Weights of a small contrastive image-text model: encoder arch resnet.
Rows from block 7 of the image encoder of a small contrastive image-text model, named by matrix and row number. Rows with one number belong to one channel. Each number is 500 + 25 x the weight over its row's rms, rounded and kept within 0 to 999. All counts start at 0. Numbers have three digits each.
After each channel's rows are labels from the 100 images, of 14848, where the channel reaches its highest value: "strongest on" is what is common among them. Only what is clearly more common there than usual is listed. The data: simulated telescope pictures of galaxies. In brackets: how many of the 100, against the usual share in percent.
# convs0: first 3x3 conv (encoder.blocks.7.convs.0.weight, 144x144x3x3, each kernel summed), inputs 0-143
# convs1: second 3x3 conv (encoder.blocks.7.convs.1.weight, 144x144x3x3, transposed, each kernel summed), outputs 0-143

convs0.81:489490482514461511492463466484488466504503508505451507489504525489526491527499567508512533478576501520464489493503546500463549506497523501484532448473516518507492499446494554512470485482481507526492504516475494487486534503567495498535502497482462538500496508501511557496509473517521553496499511488533463502499507568494504482501484508471528496456492497520493477529512474509495481487490491485520515506447476502526560484494512491478481
convs1.81:523556490479503506503478498510501482487501433462553508490510471482495486493472573511488472523463489488483520484480524490502490495501491485480551515502487500495492457510441472497462477501475523499506492526496497521505477506507491501483473506492503484514464447515491563506456499463422503516447520513491515496494500493493567449498488490506499481477515515500491466502488464506489458505555514520505495535474483506505471481505511445482515
strongest on: ring galaxy (100 vs 9.4)

convs0.9:483476471490552467485530460474473518499506506499594470492501486457474475510480533483467516468490464521496477471462481509552503519468508485491508468485497502523503495544516506519529489484495494507555498468495501505487488479455486469497507543481478476471483548490529453482504468469486538506506491483489586492480511465517458485497495508471522487481503499505484534477503525498470444473479517479495492484493510487472507489505469492501502
convs1.9:482482470518475503494529489517472546504484523451523484451494508531505492486455464501487484484481489508525473512495511462491468533487496477520484479473531479485463528458496504529490493521485491526530499441469511523512489515490505481514488504506502509494519523503491500532486499482520522463478501470497491509512516473503466499495480510459516487472476495515483575503610552476508483499418492487494505494501546533517519479495469527490506
strongest on: lensed arc (100 vs 9.1)

convs0.117:502508473518482466487539465470519504494477529482550515503521517495483485490491490478536519491481490549470511520477453495512517500477488519517523501508507479534481487463518546516546501538490457491472462519466479480474446502491526536502468495474529456462485474503460467479528535500521499524540530471484492460509533513504495511473488498512546476464529493510485533461493430509502545459487473486496497482502471516463482478491509515530518
convs1.117:472480472453458540491520492541457524519534477540509481512527488461497517503516520512490478452529489523518489464504487467466550476487519492517495505494510509450529469490468505470484509515500505486496450525493464532503475510519476487534522485484511486473546494439478476506502497469501497498491444533468449516506505496491539519446487528480477512472495521488485465497478500468508446512516493484460474519485525478510511516463497512452490
strongest on: bright star with spikes (100 vs 25.5); irregular (39 vs 9.4)

convs0.141:520507478498483455480492514507499463469497477484499479461486503494477465498499482495483517422470489491475500515564469508490476507498463489496478479491513488487518481501528523508508500478444494523511522470528485520514488466472483467491496498470496503505500487511514470512490481473478541496558497467489461486493531498477534504492501498528555545509528535519459439507495436475520486437491502478495487488505512564476465516465478492465494
convs1.141:490490497507491498506533503468474487501476470550505493521460509507503487513554475501494494452496514536494496475543499472496481496519500484529461497509511500514473499500478488494541497488506498483470510416478501524451505537533493501501478522512505524505565514482495478490517498513469478548574472496500477535456505492467577482478474529530492486502496495531478498531490486531493480511447511505460497499494463539516522527514536481479526
strongest on: bright star with spikes (93 vs 25.5); star cluster (87 vs 9.1)

convs0.118:528470492510482478489505486500508496512495481491509485495466532464571475508487576492507538477569490516449514464495520496504555490487526527453551469496500515490515484483501504505512500473493505500452531508517498504508486516547506493526491470485475497519497494513517552476523458520526566503503503512539472513489464541498508480526503510492536497471493497511485471506518480512503451488493509513507504524468463488490575462496515495514521
convs1.118:496558478503485502490474497490460498492488463485519499472507505474492510461436561492490487537468506502479499498490482529500494518516497480523526519494489471496483472504443464498462493516471474500477550513470483564513467507500502528486452503487484479513506485524490528496465502481445449485460503515481490483511530482497543490451518515510518492498489509485453504508475451482468473493566505499523500516451515519529493491503521459478532
strongest on: ring galaxy (100 vs 9.4)

convs0.59:531501485515496476498547498508487508516477530487474475486493494494458473516418484526478516476523483490530493483464470488484473516449477502557542488458499478516514522490501493498565517504501511503462556474477456600499514488508514475473505491491490511491537468503498452487488479486479466482441524495486464497504474507505449483528513488496516502483474499505503506473481500466492499481516509482508506502475525511522513524483470537497513
convs1.59:528543497505525501491505496557507489506485542558489510529509488506526525504504493502519507476489493515482492492502484515485483526521509477557504498445503529474495472535503509502531491506481539518480510500525479535471492511514499433522514487489513531497607511508532495495495504516475471500478503527521453488469476555495451474523485462490512509512493494526491461478485484481458497463501529495529507549461478489544512497513512506510452
strongest on: edge-on disc (100 vs 9.3)

convs0.47:504478485480507476486442493466461517514479492502478454502480507493476488489473490533532478456479489478493505482494497458488438450475485505520510476470503488489507526519436503479502478528476514442502506490476505507513467498477534536537515490506503508455498488505472487477521481526504482559487438522502505454499529453513480504483502535496475477471480507470482471497498521458475506485496513499479506502439529469493492519565499465523504
convs1.47:509511505536470502487426484551473486519532506499470510480491464508498497533478511512542482517529471479477513506498498523509511496496524511564504506514538570505528513482516525479489503497520503482505502521486518456537504479471476442519497472544524491469453458503498443489507525488494495454544466513458513494547499525480461521504501525497492528537502505498475506497497480466496477472499478470528506467514474526512550469528492520505489
strongest on: lensed arc (82 vs 9.1)

convs0.104:501451477538504525466485491525480504497471480510483483500477564475530471534514575505529492495564508515458487501508506501501565489506495514493572475472486499488511491509518495527494494472490500519491506471494487516516493536585486489530484496512530518494517475513489541452495488491506570496485505494502466519490510571521464474533490503481514523470487499518505481491493476528499504480496501469500489539469505498506498469476505505520519
convs1.104:513552493473494479509508495530467520500510475486528493472503499495528486476451536522490517524478499543517485490490537493478535507499499450513543512518470522482480474484464499511500481523513496520477505512498451542509491509473506489503450515495494499506495474492501546508482502474447451505454500505466479511478529514488586504514466477484496501512518496522482526512504445508520439515537520490522526565479481499526479499507483432499503
strongest on: ring galaxy (100 vs 9.4)

convs0.71:479505493524546461475513491505450507494490502497598490472526500469485539505507526542489502467493477496504473500465489489570478527520514490486489470506510505517500518499487497494482484478494469522547490451490509504496477514511509464522503538511518495475487528505524478499506496490496559462511477450502561495466532438535481515488504509475516517485502478506519534533529499491484453506511500462506472457469527512480461522502483480497486
convs1.71:518466488500488487479514510509494525486524494461514511512470492524510502506465478502518523503514495507490465473498475503495482501486503544485468485489516459512488527456478489495493478503488463525552516449533449498503500466489524491498503534495496507551475527537506479510492459512507517440526498465508500483488490489524445490496480464466525491515483487545469566479579541483513441531479475512507498475485551509449522517520511496503512
strongest on: lensed arc (91 vs 9.1)

convs0.84:506481454489509516492479541463468511479492474490503452554455507486507472497483483486495469496524478488501524499493518510497448493488484502473487519550468475476456477490508465492442494486501529466463493535517518446474511463472534492490513500521541500491539492506471510525510546497477455495484510509471504463480488502489457499429495486488505470494457486469457449490468533480533524548500525495492484500504476486491508508507506480484533
convs1.84:509499515505478488480502487477486509503519509458454465527482526540526477525497475494473488511550487513509477522495510524546550479488509507464518547535482487523462528515440519512484500500495489463495532497507550477510481507503490512501499492494438537493481538519510483474496521507501524471482466470494505468527502483502493550520510499521470480484513437459515524505497522520451519518461479492497501534539545458462469524513481549526496
strongest on: barred spiral (55 vs 9.1); tilted (38 vs 18.3); winding: clockwise outward (38 vs 13.7); irregular (28 vs 9.4)

convs0.67:495516477519502468486501520501495480502453481488558469488498514569483466475489512496547488542507510565498501490475465492528492491531484501536523482466538482475480524504451504486470491464478524518554489441503511453496502506464500501575505500515487501500476509514530495506480437511517487526505476496535535459512488502540492474493482545508510481511482542518493492499498510463487478486477496508517502471489531471470500542493493468509482
convs1.67:472502521522525453472529549497510523492509535496508501469499492503512465528498488492463470484521487485480511512488478495495486511475488539536447503545504478468475583519516492497480482516453495490510512463501492455533506491495533507548477503494508531484471509504493464489477478512486517505502499477507520500504505476517453464500502574521500529516497520545468568469542497474474512495460500501509497468466515531495512526500460476482544
strongest on: irregular (100 vs 9.4)

convs0.125:501527476504497446495600491502488501487489536495517485501507512527501469509433474512474539452496496495525518516490461516479479515515484477531506462558489483493506479478504481474556517523508514478464521496502495577502477480497509471504490471497473502480525470505532468524514472476462457479487513475486472481513514504541487473455484497504504486478523487510500480497453472483488530505465516481488518494483514491501510508522470531454530
convs1.125:504517481453506510499528517498492518532511526529436510531479480482493491449518445500543525522478523486483502525497472501477492490499506534538495490518509535483505467530492507486532483505504539485510449485520520550485502536521505486493558462501502505489566523481517450465487497497511447505499541487495470519497508505476469502497504484503522518481465500518516455484493462432512516470482543531495530477482460475511527524512516506509463
strongest on: edge-on disc (100 vs 9.3)

convs0.112:468486493478497511474499512511521487517576492523490512477541464468483478571504507544507492472485494484477479532485486512490485555498467498483504477489509509514493496536530515481454484488526475530490524505470467514446502487498483505497521524530528486497501504458551507464496506509442505516479510507489489497480555511446437525512501522503499502487497515493498477579502518531503495501489466491526462474538524515469536528517501496482489
convs1.112:502494465498496497481506488479462511471486517472485488450514507494512478483491485498478452485502475453452477458458478489476500456472461498502502517488452455498469508463480482492495495498425498491487472475505428524507491453466460473481510467536459509482478506503460483486494528512498499451512515481481458486512485493465503495511533490503470468516498497487507466444477484463512508484525500497500524464548477515519495509495473481528469
strongest on: bright star with spikes (100 vs 25.5)

convs0.97:497463526477469525487471488560469533451521476449510523535519469484500554497487454470463499476464500510464491485499509511462464457549525458514471509480525513500492468497509505476496486493471492510483510526514473500499510484512531523501489542526500529502480527449475474482476488484472499492481522458553496520486502479513505502515509453470485504470496506470480464562463480497495555501516508463530531500502514508496484490476536497482511
convs1.97:511502500513469485496483465500515504474508560451541574505486510488503505477484497480522473495514474501501518493498478483479479502513470571487506500482483466477514531527456483512482490470476467487528543562463480495464521526505513473460517497524523510496486478522539491499493461501492503501475513508512508502452467479551473522533534527506542494517530473540491513491477493490522501479468520494471515502479490491564516504494502486474432
strongest on: two-armed spiral (100 vs 9); winding: clockwise outward (57 vs 13.7); winding: anticlockwise outward (43 vs 13.4)

convs0.80:478485479493447511474554496511539448486487530480517467486477528454514533534461526506491515467497502468514486485475509490500532461483502470525546500480500471486522488494511515491544539480460502479491482477485491554477518470526534431484485489510495524511499474497502485510495488492482505488464502493524469559503495549507460486490509472487512500497486505453496507499462513473468449470508493501508528506443536462504525492507460525477518
convs1.80:519536506504498518519523505495512483520482535500474530510485515547486509490466510516498517494506497507493497489478520512476453519536499491561531493465492522454518467519458479536510543521506536541476493509504466570495490535500502463473503489480514502502615503486493544495504508522491499516481519535503482492496521538507483533499493499490502535515478497513480493504442455521471437507523479499499506526457477473478498498507523522503489
strongest on: two-armed spiral (100 vs 9); winding: anticlockwise outward (55 vs 13.4); winding: clockwise outward (45 vs 13.7)

convs0.73:490459495517472461501525495504499487478533451511563506514478528496493503483485488490560550557495516544492473504481490466479492507564472527492491522484509488490469471438499483494464509514482508501471487551514519489478503502479504513530485487495465498502485463486500513454464495486491477516474487578500485516517484496468437493544523494493512488522512555494480508488457443490504495480464468498505499500487475498478491500478518501500477
convs1.73:483479490536499488475531554494457474494506484506490508620489501539509509540534512497507524504499504500506497481476511507472528458456494510535469509534484490513453546503476467486480460507487527526500478583484490464508500480507495485528517488489507519519462494525484504477499489498500477532489471462491530510510497518487503488511565532513491528484490541522479501495507521536508507497494525480498467495516527454499480532475520518514498
strongest on: irregular (100 vs 9.4)

convs0.92:480504468473522536567549529512544536499479560530490460537489501481510499493503497434461520527483538496504494499456518511442490513477498496489506532466482486493512462485484482498481493498543487485476514476495487532502509481496483540492531507478491482494496459510492501492503509507510493503455478513490463483504471510501503515453547493530494472486456519512533522492473449521538492559484524523499523512440469536481488509502483498494486
convs1.92:515457501464481497495515492525510532497527543507484500535540510522524470576478480509550526473521468489492509476479512521523502521502519487518474498498474518491464487514463500520506488528476472524450479523512491480491512531526512452484501455514507497478496509544508505503493467512530484513503507519507495481497513492446431493536489493530497488527492530512529508505476492492507525500545501585472481459517526574476507482488515494534490
strongest on: many-armed spiral (100 vs 8.9); winding: anticlockwise outward (61 vs 13.4); winding: clockwise outward (39 vs 13.7)

convs0.139:504535497536496459507523519511458457514491488484469488526488505507524505505535504512486473422569486501484489533535501496512531498501495507522562506480497482475492520464508514490499503478488489497496518536493472504479534493541494500535502477518525523502492483447496470525473502504510527547512471501512499501477465528491499520522500521508400467469493480496530486467503502498438532501503515506531454552509502521490541487506514492486521
convs1.139:496532513505484530518502510527491516491472493484497479520509501506503460500472522501527525561443489496490524505491527508467509477499478485519524500521465486502485481480495469496488513524484483439501495485521527553483493442408495502464488558508488496486508495459524505460481501508487391510511475486481536490530473492513559502522517510488467524491499499507486508522511495511493494475485490501493503510466485505489470494517547486544515
strongest on: ring galaxy (88 vs 9.4)

convs0.140:492455458530527506474474435500480462487460453490493477517451500499492461487489499469464521494505529493541497474534479516524477468459477479440486537526490483510532510484487522497504468508514518507498527520520483469547475485532507486509516506514480516505490476472467493476500541534516534453495512516492521471498495470486468532474531509518529517491490475488508494524466554483508461495536502457490481493441506481489525528533496520530517
convs1.140:482467476472494484447474485497447492499502483475510489513494498512501500486502488499498502545514485511505492567488524476571502528525477529471508488486489513501502527480478506490471500500508470490497541514489490510513505514508500499467479492528526495466463536520511496448510578500531509515548533531516486517503479515481507573477522501481454478525467455496523554533489476507492476532514502443470519508524523480484525552475492495490502
strongest on: lensed arc (85 vs 9.1)

convs0.135:516471482513499460485494488485454482492506483490540509469502506482481500480460538526489485470474519501483500510465475527549514465486513472500510425508544504493503530519478498507556512507496489503545487475497525508514490499494529470485471515493459499454496508498527475484493458480484523504522450480461564486511483485551455503513470497478514479516526476499514524496530517506528462473510466428497483459474554487502532508513503514484500
convs1.135:507483491497491469468518489554482540477502550502537465482502478508498490493506527502517481479507494510491481504484495493462479498504457475506505510437513511528470579455503488517502461513485532490498496496516503458500472510447477520500465484490508481511504516505490490504492497482511487452531541537446507464478509502513498464495452476478516490506479502557489550542561542468516460527452500490489511496522533498499506493505488491476459
strongest on: lensed arc (100 vs 9.1)

convs0.27:472462482526489457486481465502462477512483506494531464487505495493502456487504551500495494489543500514483496505490460508490580498491482458498569494477488450421471495497499501488474491444490465496492491509483521511509468499559467506521475527490472487495478447508513497475477469489484533482523487501474499479488471507462504522479507510527494495492507486437529492468501499475479516459473496516489481539534516500505526502505532521473501
convs1.27:501515450496537509498519540515493476482505488490528488523475504487452486526533521517502541474473525480443495463474481501492532475479504491518545512514490492494470491466528469509489503430465461452517487498469494509492452492522485472560510519465491528519529498483518516447482511530506457455491454521501533470505509484494491486487459485484484496424504493478487510486503473487530507494499523473530519466501461488533491511506523483486508
strongest on: ring galaxy (100 vs 9.4)

convs0.46:482475510510488456497562534480506501514487485520483543473506525584527465476479507492463487501543489526491532538518456509500487513564444540476517484604483495470452475479482459482470490501486521501523484456503516488480439502474505508509511522495498505498485488496500483529506496487522450520495499508515496481509498480500481490465490517488509511505516497510514485496503477482500502510480500547496492480465487461479484510491519517499464
convs1.46:519535477504496492456535507523472458512475512509460499467518494505533469536478465522484504503469508520507518509493500530507553504464480491548455497604475481473497516497498488516506495488504444500490523495509511524508513502530512555527490543531529477472494527525487474473483468476485485488533468469490536495489516487524474496493501491543513513467499493474506508492473515488482546489487498474474485467486510481493527580472489510500518
strongest on: irregular (100 vs 9.4)

convs0.90:511597512514500512528535464471458500491494521469536510484511522483530456494505498491520509469542482493500514513467508486489513480490488505483519512479512502420496470524450519512472556432468479483478486468481511539490510479496505500520493534499438507503512483477472425457503486496500468499485486485482525511495488540513497490516543476472490509484495509501492459482476499477513538474511500494535494494481498512504472504531533495500503
convs1.90:468468500522484487532510488484479526475529530487531505518503503540489502461485498480534496477485492505535526489491479523485466454525466530521494527488560466526506493499492521474504444515470566478467475516492491486461490573499497512503499521481472508515515499501504492513460474476472485492523502471468539507508472509481536492505500506491469478464530482479479493505554537493511481470454494531525513481466511563505545513492535498503456
strongest on: two-armed spiral (100 vs 9); winding: clockwise outward (55 vs 13.7); winding: anticlockwise outward (45 vs 13.4)

convs0.57:500506495486519478484478499479527499499516468515472489485488469492490533487485505504510494448480482499514515454503500500514511464595541482466481439532497491489530498478452533478520474491505469486496439507499493506500527507523525475487461506490510557484482528517502459496518492508476455492504502507552526501507507501522511512499494539540483491522465504474486512448490513514487459469483476516480536501446500444507511531493506439509484
convs1.57:530482504538489509487450477479549519529489537503479564484498481532453540553517488520504531444494496493474501496483500476492484516501520527483483497488470509506518503525468483523495486508518485484521503501505504462488472505518489427499518486498502504475480493501495492502491480481497479469549499485493497526499507459558486480503489511485476504492465469553462549497485501479506493505542521475510515489493479482409535536560488499483511
strongest on: two-armed spiral (100 vs 9); winding: clockwise outward (58 vs 13.7); winding: anticlockwise outward (42 vs 13.4)

convs0.96:538487480495476488504465535471493523522520444511438476469500497515484490502468484521485480498481497495537481493489461485494441489516509458467498527464498500525467500482542469516471477490527505501512467484493471471490473508487488457482464492510507480491484462490480491541502553524493469490476501496452498489510523500472489540444494463508468516465481487473495529521489459502472464514523487511488483500564498531480492450487500551496541
convs1.96:491468525478481531488482490537488500496513464507481490467497497505505465506478510512529533512504477472527444509550507458575507519549503487498515518475497510516504494501481513486497519491513531474484515479533521470503513502497497475502533472472477491514492520490510533544566510530557501488542507546491496486524532506491476567533499474537489547512512497492520487511459512526531495520515500520482488493584465493539465522505511519505502
strongest on: barred spiral (96 vs 9.1); winding: clockwise outward (59 vs 13.7); tilted (51 vs 18.3); winding: anticlockwise outward (41 vs 13.4)

convs0.1:510466492498482468459475480490495495513525442475461487519487514482515473519496543506502526472519496501467507499525524510500540519504484529470533467459482499542520483513463546506533477505469502546505510506492495498507492520515514487475512521483505495516470483517538569482492480498521564479536533505508496501479556570479466475471482504517568504503493520508479449506495486508503480467475514473505468527505516559515531503499481483515506
convs1.1:472534479511513491505492500504463482490525482500542481494494502484497496496537560488483480470479508480471504489511509488518531456507490501454585495488490481486515460493469492483479481471487505487461508511485471523483485537545505523500494468482498488475461492479480560501482509484444528518537514504514484469473452494490579476500489494515490480475513486473472495475473470498452514515479495501487497559500486522501471477496466446487542
strongest on: ring galaxy (100 vs 9.4); bright star with spikes (74 vs 25.5)

convs0.18:481464487508510573472490491505482476505485466493511490482533542509494467499477458470525531491488503508554458518494506513493487507470527498485474506481490500490474492482566453477472500491489494534500488476499497467485474474484483458504476497515503477525460486501483483528465548503514479502504509502468523471503536439493525509483492493482536492519500535504478513516509503491494454505467474453470488476505478520510432472503556542523555
convs1.18:490467511510486543480525500498493515504500493519507442525472513559536494480475487498493501519508491447541471503457491465511502521491512497482514447508488523480467538515557483528480492492486501489538506520495433502495494500493485492464469501478516503462491516538488518485533513461534485502515540508498506509473509530461473547521508499461483537521493527489499507499554515548517498488538507494484524493516518445553503489522492549450488
strongest on: barred spiral (100 vs 9.1); bright star with spikes (80 vs 25.5); winding: clockwise outward (57 vs 13.7); tilted (52 vs 18.3)

convs0.102:507464515488500475487564494503515466498481509530489471470497474475531472481474519496515501483553508504491529479513498501476551526454455488504526460475498477470526494479533501477493499485495510453521561474496475521469491515549457479501500490500499539532504465443498531488487507488506561508474455458503498505485477516472459490525496492503497507495510501513479520473456499539448491496495465485519488528539468471529543515498469485497480
convs1.102:506514500539506493488521505513477494512498500504491481452463503452476489523453510498500508512476477525508480499499488534529538480508498493520488546540531475480488458480483481488495496493486497479508488432521491577488514500534509485503470549539461496463528510503515489488526527509496456514483510499489518508476494518500517512530459522506498506483475503504471521519544489422517432528545514470563476514497521506521490492505550478512482
strongest on: ring galaxy (100 vs 9.4)

convs0.116:517475523502501492496490552507451486504492483497464513470509481546526485503501476478544523496522482528524495508461517482517446459507484507516503567450471483519491544485497465492489489470487551489510491492495498474461479492462499483531493507508499491494484465451495488505483532497497453503436502484482478457497498493454476486498484553499502483504533531482456520461448499496463494477499481464509485506471542499520505528460520541502493
convs1.116:489505505498497494472483534550477467484517463524453452449500478517483511528496504530526501504491483544491511505466495542576507495474507502530482514498510519491512508528518499487484551521516500516494543449525487499497497505496502466499476478492480487458511505519513507477515538483511491576544546557510516497514496510480473566495507528498493496510521519536489444534498471509504477523511471533508504471507461462506479491497464529504486
strongest on: irregular (100 vs 9.4)

convs0.63:485473492576461481460489505515487474490481503515460483499484563486540458529491530487499486493548498499471504493521519515488559478490506521488563477474490477497501508477527506529464483522473520507470487514505472476488513503552473493554536498498489493552499506500477525491490478498511531483490489502523461504476498571494484491541481531468538497472497493473494478511513498501497494500512505496506477522478467488528588503490514503482482
convs1.63:502575477477517539524487499489474519510481471485520512493511500492501525500436516482517518509463487493501485504503525527483523500494507474535543503489490511499507465511471503505479483519511476542508499510502476558518481474470494490518475531506501478507489478507511519485470484454466424503459483513525504489494529475496589505504472507477483489509528509522478505498494443515477454472523492542510523549441494496528490485491526450508526
strongest on: ring galaxy (100 vs 9.4)

convs0.142:519525477465538543561539461479540507481470541494489455496482508469517466498452509498521507467499524518498517487541484511477508530487518481456484497470498479503483502480453486478478471468564493479519494486503496495484518523510528493481575504524478451484473448493505493526513484500498514503505501466498525487516478496494495496530493503493514478484513544458501473482490502475549523505462528549500499493499496556514469483462490472533487
convs1.142:495512495463486474485501492492481579518499519483488491475482510517504475508504511510519519461501514511473529490520476531483478492488495509475496487500530493528495530505456525506509497528493503542486472492500482461502493516489509484487529512518506507505472518495511486501478486520501493503532521518536505473497495502477478465482531504459514510498487502499492483514466505568551544513487486624498535491491494596454496477495530484476454
strongest on: many-armed spiral (100 vs 8.9); winding: clockwise outward (51 vs 13.7); winding: anticlockwise outward (49 vs 13.4)

convs0.64:484490467488514500521486496480522532473474529464446469471481473487505484493495482462485498501479502509462471481510484491465501502442495475463532466532500489493497474515474480535496494501513492502514503475500489498478483454514467470449519498506513461483509450431496513477492506483498498487526506503525542499478518482532460497458499484495488509511505516539463496490486441497505443446490552549497485487460486569482482486468506496477513
convs1.64:500458490496499510503520510485505599518487526545500486485494474552524470491523482511496483471473498476487486528535493492485484486475508540494478525540531490482520454491435485511528494538490513481490489488490469507504509498494520428499482509521493517523518485539473498511511502523481547556472495480514476508483480495453564527507508509496491486476517497475514515505472492495508538539466466557489505490482513511481533515496451467508503
strongest on: many-armed spiral (100 vs 8.9); winding: anticlockwise outward (59 vs 13.4); winding: clockwise outward (41 vs 13.7)

convs0.133:482457499470487434480491522476462481456502494480473508499515473501461473511519506464534528485503464505469507467529469485515494468498499474485511444497516471496504552521516512507497505472472482493520500521508519522508479468485468452500474470473495469517458548517535485471490501469485459494530490518501573481467483502507518506497507520508492536466504489504455535453527529499508504452477495493493489464511518556494505481481466472466511
convs1.133:512473509509479489539484490486499508542490485502557549521511481512530549547547480522500521460497506488499504525471477488491459519525512517469485513507525519479511488511522476497531538511484532516498523481524496489470520497522509536512471522533509496505480522487499459520547498478510553494518485478506477523515535453504478489504458530565479492526472499502472553522508529516471510485430498480513477451499471519507510510524446473489528
strongest on: two-armed spiral (100 vs 9); winding: clockwise outward (56 vs 13.7); winding: anticlockwise outward (44 vs 13.4)

convs0.37:511505467507493462466507512505456482482483470475559496476493483504500498494484517520562518486512473571494472525485489503522449544504451512496502522499472513482468507472468485498470486473462486490509526454498448475486468523475481478521539505505442498516489513536486454493475466481518517526485492467480556460492508469518494472498494511468510536518501547509492484515501500472490495504458501505503513489490485474487541542503523478479455
convs1.37:511486480495513485493537554455524483505491546480502480467522496524513504488548491506515511495491537576472521511516500492469543489433505503558490492523519482507490506510517516493468490503475529538517524481520502478529521532481521534549477447489481499493456511482489512503522467506477499510517485459499472488526522506482491491542496539516516514498482530493490518472544518519474489491438461494490499511457515495518478527503429504517512
strongest on: irregular (100 vs 9.4)